python train.py --model="contrastive image-text model" --dataset="flat shapes of many kinds, plain or patterned, on busy backdrops" --train_examples=195000 --image_size=64 --crop_scale_min=1 --horizontal_flip=false --cutout=0.4 --tokenizer="word" --vocab_size=45 --loss="sigmoid" --embed_dim=128 --encoder_arch="coatnet" --encoder_norm="layernorm" --encoder_norm_position="pre" --encoder_activation="gelu" --encoder_mlp_ratio=4 --encoder_head_dim=64 --encoder_fused_qkv=true --encoder_qk_norm=false --encoder_parallel_block=true --encoder_inner_norm=false --encoder_moe="expert_choice" --encoder_num_experts=64 --encoder_moe_every=2 --encoder_expert_mlp_ratio=0.5 --encoder_experts_per_token=1 --encoder_shared_expert=false --encoder_patch_size=[4, 4] --encoder_conv_stem=false --encoder_depths=[2, 5, 5] --encoder_widths=[64, 128, 256] --text_encoder_causal=true --text_encoder_width=128 --text_encoder_layers=7 --text_encoder_norm="layernorm" --text_encoder_norm_position="pre" --text_encoder_activation="gelu" --text_encoder_mlp_ratio=6 --text_encoder_head_dim=64 --text_encoder_fused_qkv=false --text_encoder_bias="all" --text_encoder_qk_norm=true --text_encoder_layer_scale_init=1.0 --text_encoder_parallel_block=false --text_encoder_dropout=0.05 --text_encoder_inner_norm=false --text_encoder_positions="learned" --residual_init="scaled_by_depth" --optimizer="soap" --beta2=0.999 --learning_rate=0.0013 --beta1=0.95 --shampoo_beta=0.999 --eps=1e-08 --precondition_frequency=10 --max_precond_dim=1024 --one_sided=false --adamw_lr_other_params=0.0024 --max_grad_norm=0.5 --gradient_centralization=true --ema_decay=0.99 --max_steps=11400 --batch_size=512 --epochs=29.9 --lr_schedule="cosine" --final_lr_fraction=0.05 --warmup_steps=1140 --weight_decay=0.0 --adamw_weight_decay_other_params=0.05
Rows from block 7 of the image encoder of a small contrastive image-text model, named by matrix and row number. Rows with one number within an expert belong to one neuron, the router's apart. Each number is 128 + 32 x the weight over its row's rms, rounded and kept within 0 to 255. All counts start at 0.
Before each expert's rows are labels from the 100 images, of 14848, where the router gives the expert most weight on average: "patch colour" is the nearest of a few named colours to the mean colour under the peak. Only what is clearly more common there than usual is listed. The data: flat shapes of many kinds, plain or patterned, on busy backdrops. In brackets: how many of the 100.
# router: router (encoder.blocks.7.mlp.router.weight, 64x256, trained with AdamW), inputs 0-127
# up: expert up (encoder.blocks.7.mlp.up, 64x128x256), inputs 0-127
# down: expert down (encoder.blocks.7.mlp.down, 64x256x128, transposed), outputs 0-127

# expert 22
patch colour: black (45)
router.22 [118 167 146 115 129 130 131 105 147 131 103 119 121 169 100 142 134 139 117 172 166 174 176  94 120 125 126 184  92 183 101 159 121 156 113 142 117 121 110 168  83  91 157 182 200 112 133 123 113 104 143 183  93  97 131 148 140  96 101 111  68 126 151 115 126 116 128 106  67 103 143 180 146  73 123 126 124 108 134 114 138 122 136 165 131 139 190 118  99 145 107 119 183 176 116  70 121 119  83 198 113 118 116 180 141 167  91 137 144 138 143 122 126 115 147  94  84 141 147 149 128 126 152 176 117 140 165  64]
up.0 [141 103 154  99  81 123  90  98 162 111  67 144 134 108 169 184  95 153 108 190 100 156 102 153 134 101 111 163 127 159 107  87 154 175 141 116 155 228 183 147  82 119 100 176 146 138 144 159 131 188 113 116 157 118 132 163 129 127 102  94  95 106 141 115 139 119 166 163 117 111 145 148 132 116 124 158 140 130 195 109 103 157 180 153 169  85 116 171 164 130 169 135  80  92  82 141 154 181 125  89 200 107 152 178 132 126 140 135  85  84 143  97 126  83  73 130 147 161 138  50 108 190 120 141 168 107 155 107]
down.0 [ 80 195 130 153 109  95 114  38 152  99 144  95 124 183 114 132 149 143 129 157 103 123  97 101 107  92 135 146 137 109 153 115 143 170 188  94 109 158 139 135  85 131 112 162  77 110 130 215  83 104 129  83 100 153 145 144 133 124 105 144 110 134 139 136 117 139 104 156 109 121  89 143 127 134 150 166 106 150 103  82 103 184  87 144 111 173  96 148  98 134 162 112  78  89 126  52 122 101 117 166  50  39 160 158 190 140 199 152 126 157  82 145 125 101 110  82 159 130 161 131 156 108 133 143  83 110  95  92]
up.1 [124 124 143 147 104 139 141 105 154  89 139 105 168 130 111 204 155 120 104 145 106  93  55 137 105 135 112 111 154 118 122 127  84 152  92 117 100 149 158  91 142 136 182 185 141 172 103 149 141 144 171  99 130 146  75 150 164 112 171 118 157  84 161 127 149  91  93 138 167  97  68 167 159 141 167 160 159 132 125  99 103  60  93 100 149 140 186  91 127 129 114 146 161 112 147 150 164  84  94 129 187 192  87 134 144  71 146 138 135 153 118 228 148 144 133 128 112 124 120 144  56 105 121 169 104 177 149 172]
down.1 [139 129 143  95 144 110 140 166 161 178 137  82  79  93 194  61  84 147 183 121 119 150 205 129 168  75 132 144 143 202 130 105 128 164 169  84 159 170 162 172 146 191  92  90 136 111  91 143 136 108 130 127 118 112  96 134  39 118  60 148 136 169  99  93  41 174  97 164 183 108 115 163 208 137  94 120 145 110 129 143 116 154  65 158 145 127 114 150 160 152 163 133 157 111 125 112 100  82 144 145 123 110 142 122 107 213 153  92 137 139  67 190 144 106 135 156 153  87 127 152 134 153 136 117 103 143 159 156]
up.2 [125 166 139  95 131 138 107 114 152 204  96 191 155 107  96  73 110 115 114 126 182 157 118 115 111 174 148 107 125  88 193 175 100 127 121  66 147  70  84 136 135 139  81 158 108 130 189 158 117 110 124 153 158  97 150 139 111 169  97 169 160  98 111 119 154  99 105  82 116 160 165  80 138 140 134 100 126 128 183 126 105  81 100 133 147  83 105 180 120  97 168 149 134  97  81 176 143 174  66 145 105 186 163 104 189 118 125 188  94 152 135  72 182 146 120  90 124  78 152 100 118 136 136 170 147 155  95 110]
down.2 [149 115 109  95  96  87 143  80 145 120  53  97 123  86 163 119 153 183 127 142 122 147 120 102  94  45 103 144 126 171 119 113 159 119 131 133 139 167 120 153 116 113 186 153 173 146 117 134  93 125  86 114  88  90 136  88  88 133 164  70 150 108 124  98  81 137 109 171 121 112 132 159  81 100  81 176  89  98 125 144 160 130 161 104 116 165 161 134 138 130 122 137 100 124 102 141 110 156 191 119 157  56 107 132 109  80 114 146 177  83  77 162  91 169  59 134 110  97 108 177 133 113 125  87 162 132 120 156]
up.3 [ 86 156 117 131 158  99 110 181 159  63 116 199 169 174 189 146  92 144 131 197 117 153 135 137  93 124 181 159 168 107 204 126 193  85 111 157  46  67 121 136 131 140 147 147  58 152 175 134 118 154 136 198  95 152  47  93 122 112 130 126 128  92 142  71 160 118  81 151 113 124 107  89 153 159 153  79 166 113 114 114  94 154 122 116 168 105 109  76 121 101  90  91  83 130 129 193 148 126 114 134 138 119 167 143  69 128 144 100 132 113 166 110  60 101 102 107 136  99 146  71 127 116 122  92 123 122 165 109]
down.3 [131  89 105 117 160  96 118 152 187  90 158 137  58 123 142 152 112 107 145 177 126 183 182 148 150 158  78  95 100 137 179  91  96 135 112 166 193 150 194 146 108 124 104 145  49 114 161 162 109  98 167 144 147 127 107 112 134 111 106  91 126 100 138  65 102 102 139 152 135 122 115 190 119 158  74 100 154 130 131 175 113 121 140 121  98 121 141 163 122  95 153 132 103 171 104 156 143 113  83 119 129  97 186 145 107 139 137 132 166 152  83 149 129 148 157  52 119 147 119 100  90 154 152 109 119 145  97 152]
up.4 [165  94 102 115 146 138 101 126 155 190  98 187 184  85 145 142  91 149 168 149  90 158 123 132 114 176 142 130 142 116 107 163 132  99 120 168  91  85 114 141 115 146 112 122 190 162 174 142  66 177 157 191 125  99 110 127 137 113 139 130 108  94 120 149  97 118 102 148 138 100 102  83 122 122 101  89 128 137 112 141 116 138 123 138 161 156 145 117  82  75 131 152 104  84 124 134 103 129 184  99 112  79 117 141 130 130  91 107 129 129 128 110 148  81  71 149 140  90 128  97 185 121 101  91 143 181 132  94]
down.4 [ 91  87 111 105 117 179 128 173 162 162  61 129  70 167 165 124 157  54 113 183 168 187 145 148 131 132 128 161  93  77 107  86 143 161  89 183 210 144 132  99  97 146 178 139 102  73 112 162 148 124 114 101 173 114  66 101 163 146  73 121 137 127 148 129 114 103 130  79 112 178 179 163 123  74 121 132 192 134 108 125 198 129 137 163 142 151  47 121 103  67 156 121 119 174  77 148 126 112 148 143 187 137 152  85 134 124 116 139 157  89 132 149 168  81  98  66  74 191 148 173 167 126 177 107 111 125  92 109]

# expert 24
patch colour: brown (59)
router.24 [ 99 172 177 110  90 150 121  71 118 112 165 142 100 137 170 181  89 105  91  76 164 115 144 172 161 115 156  98 169 112 142  85 156  88 177 169 117 162 103 141 176 175 114 142 129 119  80 160 113  62 116 122 140 121 118 122  71 103  96 188 179 129 104 162  91 164 142 175 141 149 118  65  92 112 137 147 133 115 168 161 116 107 160 119 101 142 185 113 127 140  98 108  70 106  77 109 145 180 120 151  89 143 135 168 113  94 128 152 133 109 152 128  98 105 156 104 145  95  96 150 115 187 173 116 150 182 148 175]
up.6 [163 131  66  75 134 107 137 174 109 158 139 163 180 186 135 152 154 157 170 159 116 148 132 127 126 113 111 185 136 141 146 121 148 154 103  72 105 186 140  99  94  67  97  51 172 142 142  90 151  73  83 167 115 125 127  88 178 113 145 110 158 114 131  58 180 138  87 118  98 172 158 116 112 138 164 166 125 139 128 126 145  98 130 124 145 179 132 198 133 159 118 182 142 190 101 219 151  99  77 125 113 127 122 150 136  72  41 133 110 107  93  91  90 137 120 127 148 134 120  88 162 113  97 118 169 124  99  97]
down.6 [148 157  91 155 138 124 166 105  92 116 115 136 166 179 124 107 146 107  99 109 114 208  53 103 137 127 103 206 164 178 131 116 139 180 100 126 122 127  83 108  87 149 132 130 137  97 151  79  68 123  70 128 171  99 159 138 141 109 147 143  83 166 105 130  75 120 116 123 154 145 199 163 176 125 115  75 117 139 143 148 146 101  87 139 169  72 101 171 238 125 103 127 122 112  63 125 171 127 172  59 136 130  87 132 134 141 150 136 170  79 108 118 169 126 155  94 129 137 144  89 154 109 136 126 151 104 113 151]
up.7 [128 143 134  89 153 210 112 129 134  84  98 133 166 117 143 136  94  96 137  98 138 129 113 147  90 127 210 140 147  90  79 135 138 164 131 156 130 167 129 131 208 156 124  69 119 119 154 134 129 117 174  80 219 195  99 162  85 160 169 154 156 110 108  89  96 115  83 145 185 136 127  87 136 181 151 159  50 118 171 201 114 162 174  92 121  99 139 106  77 125 107 148 105  95 115 138 146 108 109 134  45 109 132 105 157 130 147 140  90 144 136 131 141 144 133  94 124 194 153 154 107 132 122 150 166 140 103 143]
down.7 [154 154 176 116  83  99  89  81 128 178  98 172 150 125 151 105 117  80  80 134 128 146  99 111 154 130 132 185  88 133  97 135 176 148 114 109 103 133  89 147 128 122  82 168 105 135 142 110 151 131 123 105 163 131 135 162 166 136 172 111 114 182 149  34 125 140 130 106 108 100 141 127 126 136 103 127 114 218  78 123 100 137 108 149 142 132 146 151 140 128 126 105 129 133 191  88 147 147 138 117 172 122 139 142 155 116 114 171 119 168 126 135 138 159 130 110 162  67 156  75 141 169 126  89 123 142 104 130]
up.8 [109  64 181 197 116 125  95 152 150 200 103 137 108 161 178 121 112 151 159  99 111  64  89 105  62 141 139  15 117 150 142 143 126 143 160 119 104 137 177  93 166 132 132  79 163 144 140 109 136  52 162 172 154 116 125 195 132 132 150 184 131  86  70 159 138 117 148  71 132 158 130 108 116 187 134  74 104  70  84 114 139 120 141 157  98 129 158 132 119 137 124 126 156 128  75 124  76 119 131  86 107  78 175 142 161 124 169 151 124 131 174 127 103 114 149 134 103 148 148 152 148 140  81 169 158 173 146 105]
down.8 [160 105 140 129 114 147 163  37  83  59 118  86 140  85 136  65 151 111  95  77 120 110 100 164 122 161 103 165 124 173 144  83 141 141 112 125 209 158 128 123 135 168  85 125 123 152  76 169 116 164  80 171 121  81 168 119 108  94 165 146 187 171 138 124 112 153 196 111 146  76  75 124 106  73 123 125  52 103 153 103 186 138 142 139 112 126 127  91 142 125 147 160 139 134 129  73 150  98 180 105 161 133  88 113 173 134 163 155 179 121  80 114 172 163 113 137 146  72 115 138 136 107 153 233  98 100 107 132]
up.9 [137  79 161 158  67 101 123 118 131 171 127 127  69 150 168  89 102  94  83 149 113 119  57 206 122 200 168 199 149 171 150 146 143 113  80 133  94 126 149 103 138 101 153 115 112 120 115 147 131 138  52 132 139 120 121 120 112  97 123 126 166 121 154 103  94  78 144 206 122  87  26  91 123 179  48 145 157 127 145  88 109 123 103  84 133 157 146 134 135 179 137 124 174 128 119 131 158 118 126 145 147 132 130 151 134 133 119 112 123 128 135 117 169 135 113 114 135 104 129 128 135 153 103  94 101 131 142 104]
down.9 [156  80 139 132  81 148 162 161  96 166 121 140 133 102  82 104 133 169 162 125 149 135 122 118 105  89 119 133  96 123 141 145 139 160  40 142 116 188 115 130 138 131 104 112  95 158 114 103 128 177  73 142 100  49 138 171 132 149 116  96 191  61 115 161  78 189  68 113 175 117 126 170  70 117 132 161 115 131 168  89 111 142  81 134 108 129  93  93 151 140 161 108  98 113  82 108 129 128 148 147 150 144 109 162 156 192 114 120 153  93 136 154 100 145 142 202 152  65 145 110 165 111 125 102 141  89 140 195]
up.10 [170 165 176 120 112 118  70 123 137 118  95 109  56 146 189 139 144  76 152 118 126 136 170 164 125 169  51 126  75 126 151 158 115 128 134 135 120  98 137 116 141  62 109 138 121 115 135  96 117 125 161 174 164 144 140 104 139 131 142 106 100 134 144  97  92 129 130 148  75  88 186  87 129 177 144 136 142 140 153 135 199 167  96 100 108 153 170 143 106 131 126  70 137 129 106  60 136 121 135 116 163 155 114 105 116 155 143 153 110 112 135 143 147 160 125  50  93 134 152  93 150 178 231 127  38  86 142 111]
down.10 [ 95  92 155 103  70 151 147 146 115 135 128  79 100 146 152  98 181 102 143 150 138 131 141 135 116  61 149 100 159 144 112 150 157 166 143  75 126 143 159  95 156 132 178  42  95 135 123  99 166 148 125 124 195 114 131 134  94 127 102 116 149  74 120 141  90 171 103 165 123 114  98 112 159 165  89 157  89 174 167 115 105 139 175 109 146 135 132 106  90 135 139 162 179  84 101 114 123 113 186 101 110 129 115 136 185 110 127 176 129  92  88 135 145  84 175 146 137 221 143  36 115 126 177 151 126 119 112 173]

# expert 60
patch colour: green (37)
router.60 [ 93 170 130 146 118 167 169  88  88 174  94  89  79 130 156 176 133  82 116 145 179 123 165 139 164 161  88  89 175 103  92  80  94 122  74  78 160 160  83 102 148 135 153 115 170  90 108  97 159 131 150 194 172 112 191 171  95  89 142 108 158 139 136  94 165 137  99 125 113 138 127  91 111 116 174 137 110 142 153 121 150  70 121 130  86  90 153 122  89 136 157  81 166 100 131 157 132 181 148 115 181 181  89 114 106  98 128 106 105  93 108 108  74  99  83 127 125  79  91 113  79 173 161  94 134 165 137 142]
up.0 [125  92 127 155  85 138 172 149 160 154 125 177 201 118 116 144 125  97 131 139 166 124  99  94  87 151 144  43 137 103 182  96 147  86  81 139 122  60 156 147 115 142 107 110 111 180 149 124 146 134 157 131 133 123 133 160 103 162 144 137 177 190 110 141  75 132 113 132 108 141 112 178  90 107 156 159 127 159 145 118 133 134 169 159  77 112 144 161 143 132  66 145  71  97 159 157 168 133 157 106 135 157 126 156 153  75 119 114 156 210 109 114  94 138  52 128 126 111 173  87 177 113 124 102 149 110  87 151]
down.0 [ 85 118 141 110 181 131 133 154  82 157 177 125 131 111 108 103 232 109 136 153 116 159  95 139  78  89 109 135 115 125 101 118 156 111 113 148 156 151 135 147  94 110 126 129 122 199 129  87 126 131  87  89 138 100 120 132 119 137  87 122 101 128 126 106  85 117 141 140 118 115 159  83 105 179 114 180 185 106 115 184  98 103 103 173 104  91  91 108 130 101 163 106  67 157  80 106 172 150 151 165 177  92 118  99  95 121 130 144 120 123 106 104 190 125  79 113 104 148 104 164 147 105 116 127 129 164 167 141]
up.1 [176 136 119 152 103  73 115  89 150  86 157 135  68 107 127  91 136 107  99 186 104  55 178 126 125 172 191  92 134 151 124 104 142 132  95 114 138 123 144 161 171 134  98 109  70 153 128 118  96 161 103  85 146 113 114 163  95 171 174 105 154 144 149 191 115 138 139  88 180 150 130  84 101 166 132 136  81 131  79  99 165 125 119 126 139 114 155 163  86 105 123 116 162 199  63  50 138 133 137  92 116 125 152 132 161 171 143  65  96 139 148  76 132 110 100  96 175 176 136  79  72 119  99 123 155 130  91 152]
down.1 [100  90 115 159 147 117 121 149 141 139 164 127 133 133 146  95 118 105 111  90  64 165 115 174 105 117 147 193  82 135 188 103 166 152 146 128 135  85  99 134 110 139  44  56 103 140 146 121 119 103 103 132 185  91 118 108 131 144 126  81 162 145  99  90 169 134 147  83 134 171 139  63 130 104 177 132 153 147 154  97 126 157 146 152  93  81 107  78 159 116 145  85 143 151  92 198  92 137 137  93  60 132 146 155  66 137 129 103 112 116  99 109 101 200 183 139  84 120 111 147 146 117 159 115 134 119 156 191]
up.2 [105 174 125 126 121 206 105 122 122  78 156  76 132 115 179  70 180 189  89 101 156 154 197  80 130 118  22  77 106  96 127  99  70 120 119 155 147 146  95 148 149 185 140 107 168 141 141 123 116 140 132  83 134 139 172 105 108 109 169 143 136 136 102 146 119  77 123  96 144 125 118 141  73 203 152 150 171 124  93 149  91 124 138  55 143 123 110  90  69  98 143 138 192 167 109 122  74 115  92 135 115  96 160 113 149 158 144 165 118  97 133 144 111 124  89 135 135 199 152 150  92  89 187 202 117 109  91 131]
down.2 [169 129 131 137 146 148 109 103 172 102 134 182 115 108 159 120 117 149 139 145 142 126 153 122 105 127 109 111 151 164 204 131 121 115 118 137  85 110 128 126 104 108  73 151  98 138  90 187  88  67 150 103 150 118 190 105 105  97  87 117 104 117 152 174 103 114 126 114 156 124 151  85 126 112 137  98 107 159 118  81  91 135 186 134 124 128 127  99 130 188 142 122  92 135 118 138 132 104 134  74 140  67 103 123 124 128  94  42 127 137 121 164 140 157 141 163 164 218  79 117  69  93  71  91 188 148  68 214]
up.3 [143  80 147 183  69 192 134 178 158 141 203 179 194 104 175 163 116 139 125 195 186 156  89 156 160  57  94 147  95 161 124 162  82 121 203 164 134  72 111 170 114 157  78 147 163 141 104  66 136  93 126 129 110 118  88 106 149 147  48 147  80 177 144 170 147 162 149 116 180 138 158 160 145 186 146 136 137  85 110 185 157 146 124 151 125 186 153 153 124 112 190 144 128 102 153  88 124 114 127 175 122 145 154 108 143 120 137 105 109 177 146 135 126 168 124  84 125 110 164 121 134 111 145 138 156  96  97  81]
down.3 [146 158 143  91 159 172 146 133 121  74 126 126 122 152  94  95 114 150 163 146 158 102 121 113 151 140 126 191 127 122 101 161 144 108 174 140 123 173 105  79 118  66 152 158 138 201 141 127 126  86 164 188 106 150 147 132 127 112 125 137 108 125 111 176  53 141 158 106 145 125 160 162 146 119  94 100 163  59 182 138 141 121  73 143  97 168  85 179 128  91  72 126 180 107 147 127 145 109 114 134 113 110 169  97 109 104 115 113  99 101 112  76  90 124 182 107 148 129 132 136 137 126 103 172 128 150 169 109]
up.4 [184  87 188 133 179 144 114 154 151 136 140 117 101 153  92 202 151  95 124 137 146  90  72 129 111 194  91 169 159 159 142 141 153 124  96 149 103  79 147 150 158 158 121 102 138 114  93  83 145 150 130 123 180 123 122 148 121 152 155 131  90 115 142 105 125  73 155 113  58 167 139 129 156  99 113 147 103 158 175 157  72 126 126 169 130  51  92 133 164 129 141 167 183 129 153  90 107 105 130  88 124 153 114 107 185 120 167 152 133  84 113  87 148 115 127  40 122 138 120 167  54  99 134 178 116 102 114 137]
down.4 [141 168 133 162  96 125  80 126  75 117 151 116 157 136 168  98 102 108 131 138  94  86  83 138 109 164  77 110 136 166  98 101 129 111 112 170 129 153 157 132  97  96 138 115 123  79 142 122  98 128 166 124 129 125 105 143 168  93  90 156 123  95 162 128 168 137 160  50 113  92 117 155  78 108 146 124 133 139 142  96 142 149 119 183 138 135 114 116 136 157  90 149 118 127 202 110 191 151  86 104 164 135  38 132  98  96 152 158 146 131 100  92 131 130  84 150  79 163 119 151 155 133 154 185  55 117 176 141]

# expert 51
patch colour: black (33)
router.51 [ 77 150 162 148 132 157 119  88 158 145 126  76 135 166 171 168 117 186 174 192  99 137 164  70 139 179  84 182 138 147  97  90 159 143 128 108 123 162 193 165 155  92 113  80 148 113 120 150 170  73 137 165 117 162 160 158 120  71 133  71  68 119 185 129 138 139 115 128  99  87 168 151 142 144 152 114  96 130 106  86 153 127 158 158 117 127  74 135 141 122 104 112 113 175 118 105  94 120 139  68  93  97  93 123  89  96  91 137 122 176 162 161 138 145 155 138 104 153 141 164 110 147  72  93 141 100 138  77]
up.0 [147 157 100 107 193 107 178 115 176 119 130 148  83  78 162 107 166  97 117 193 178 144  85  95 166 176 169  81  70 170  91 145 132 101 144 174  80  64 157  95 148 148 131 107 102 123 134 108 153 105 154 139  62  91 139 146 108 105 157  89 142 114  88 168  88 168 169  98 133  86  80 121 163 143 120 139  83 101 170  74 172 124 134  97 114 191 129 162  59 118 116 151 144 101 126 129 164 228 141 172 108  89 129 145 159 134  84  62 149 154 121 113 125 179 150 128 170 149 157 131 159  82  82 152 146 117 114 151]
down.0 [156  75 191  56 171 166 170 126 136 110 184 178 148 124 202  75  76 144 132  83 103 128 111 164 102 139 163 161 149 157 103  56 127 145 118 114 129  62 170 151 134  83 116 172 113 192  89  83  88 113 125 109 196 123  93 118 153 149  99 173 160 132  63 118 146 145  88  77 161 141  91  88 138 145 165  60 189 165 135 126  96 162 120 118 121 159 120 116 148 136  98 112 125  90 174  73  80 125 141 152 138 106 140 140 155 161 118 151  55 182 152 123 152 124 129 137 116 130 124 109 115  98 155 191 171 173 116 130]
up.1 [122 157 111 111 218 123  97 125 107 116  55 140 173 155 132 142 155 105 119 155 140 134 117 166 115  92 167 102 171 143 123 137 129 113 111 169 169 139 155 127  54 116 171 138  95 111 133 102 135  59 131 128 130 138 206 146 137 117 120 140 185 165 111 144 116 121 131  90 107 188 114 160 121 119 121 135 118 210 136 124  52 182 147 160 118  75 114 140 166 136 186 135 116 138  84 181  79 124 149 187  53 179  90 127  84 168 111  77 122 144 162 119  87 168 188 115  54 141 130 162 123 127 143 114 110 127  78  67]
down.1 [111 132 114 101 140 120 112 153 100 186 151  75  63 180 151  91 113  96 123 128 104  91 118 137 138 189 133  71 118 121  94 141 145 101 130 111 113 141 196  99  88 188  40 165  98 160 113 100 132 100  77 107 146  68  91 104 152 207 170 147 135  89 139 117 151 146 136  42 177  87 162 116 107 123 193 131 171 171 169 152 131 138 145 169 165  53 125  84 158  98  99 153 121 149 174  86 160 145 172 131 129 105 133 118 136 152 143 101 166 186 145 158 102 117  91 124 123 104 135  82  80 100 140 117 120 110 134 157]
up.2 [110 152  63 109 113 132 144 141 171 132 148 150 163 140 168 119 112  97 100  64 160 133 118  76  85 135 136 123 144 147 175 135 150 136 147  97 110  81 137 112 156  81 156 146 137 119  90 139 117 165 117 132  45 116 155  99 139 159 103 132  75 152 116 137 105 124 174 165 134 174 127  87 136 175 209 114 149 144 125  57 167 101 157 135 124 155 105 132 119  99 151 184 134 130 112  54 106 124 140 167 124 185  98 132  81 133 175 134 120 180 173 106 137  93 156 171 140 128 129 148  89 132 120 147  20 197  98 118]
down.2 [125  98 144 170 128 116  77 129 136  88 105 126 116 134 169 162  86 114 171 160 149 162 116 168  89 154 153 173 170 140 160  75  75  61 142 148  96 150 130 169 124 115 141 170  90 142  63  62 101  75 138 151 129 188  55 112 139 108 167 117 156 120 135 153 152 116 138 103 124 108  41 174 124 107 108 102 126 119 143  97 142 113 121 129 171 177  84  76 156  61 127 105 147 192 132 153 146  74 124 139 131 148 136 115  77 143 139 108 151 153  94  67 120 122 134 127 114 117 142 181 165  85 154  52 126 123 146 167]
up.3 [151  94 129 131  53 141 184 104  97 194  88 183 128  79 117  70 168 150 159 135 132  51  83 104 185 111 131 101 153 123 188  67 140 140 148 141 173 112 137 151  68 121 131 198 121  63 134 116 125 149  86 149 139 134 139 168 153 108 163 114  94 129 142 193 127 139 130 138 161 131 137 183 139  80 115 121 141 127 118 138 136 146 149 130  98 126 131  98 208 164 147 138  82 175 174 130 162 100 123 148 128  58 110 157 133 150 239 103 157 134  67  96 167  73 164 159 118  85 157  87  67  88 170 141 118 158 101 105]
down.3 [155 120 148 137 113 151  91  93 152 102 169 185 114 163 143 127  76 199 146 135  99 149 190 171 112 158 178 126 133 125 116 156 178  82  96 202  95 171 145 117 179 116 176  90 120 190 107 139 129 136 132 150 171  96 169 108 101  13 151 158  78  96 148 123 123 101 180 131 118 124 116 126 179 144 171 157  73 124  70 100  97 103 200 131 174 123  42 150 137 109  96 144 108 103  80  38 106 137 131  89 112 184 183 131  86 109 164 109 137 142 135 151 115 151 114 131 173 160  68  81 122 158 106  98 126  94 107 149]
up.4 [109 124 124 150 116 168 152  98 138  87 118  92  83 147 199  94 115 143 129 146 118 148 125 138 119 149 178 147 191 119 147 101 116  98  69 123 106 124 140 168 154  82 167  88 102 177 106 180 180 119 102 109 167 195 110  98 122 110 102 101 179 166 118 123 158 119 105 122 123 233 121 149 176 104 131 168 104  77 141 104  97 209 130 124 112 126 160 107 148  83 183 128 140 135 136 131 184 122 115 136 145 202  82  82  91 160 153 103  94 158 122 147 120 137 154 221 126 110 122 107 168 149 146 105 131 127 121 157]
down.4 [100 148 109 182 176 127 193 154  72 110 115 113 104 117 131 137 155 145 157 115 122 130 191 130  60 222 108 104 130 118 129  96 136 151  85 111 176 150 131 187 114 142 144 111 165 113  82 144 111  93 133 121 138 118 151 115 134 102 104 145 115 129 190  85  82 104 151  90 155  78 129 102 113  84 125 102 108 175 113  92  86  61 114 126 113 104 184 102 175  91 126  94 136  82 118 180 153  92 135 151 104 147 212 163 115 149 157  83 139 148 192 144 168 119  73 164 131 119 102 151  43 203 131 134 157 155 119 177]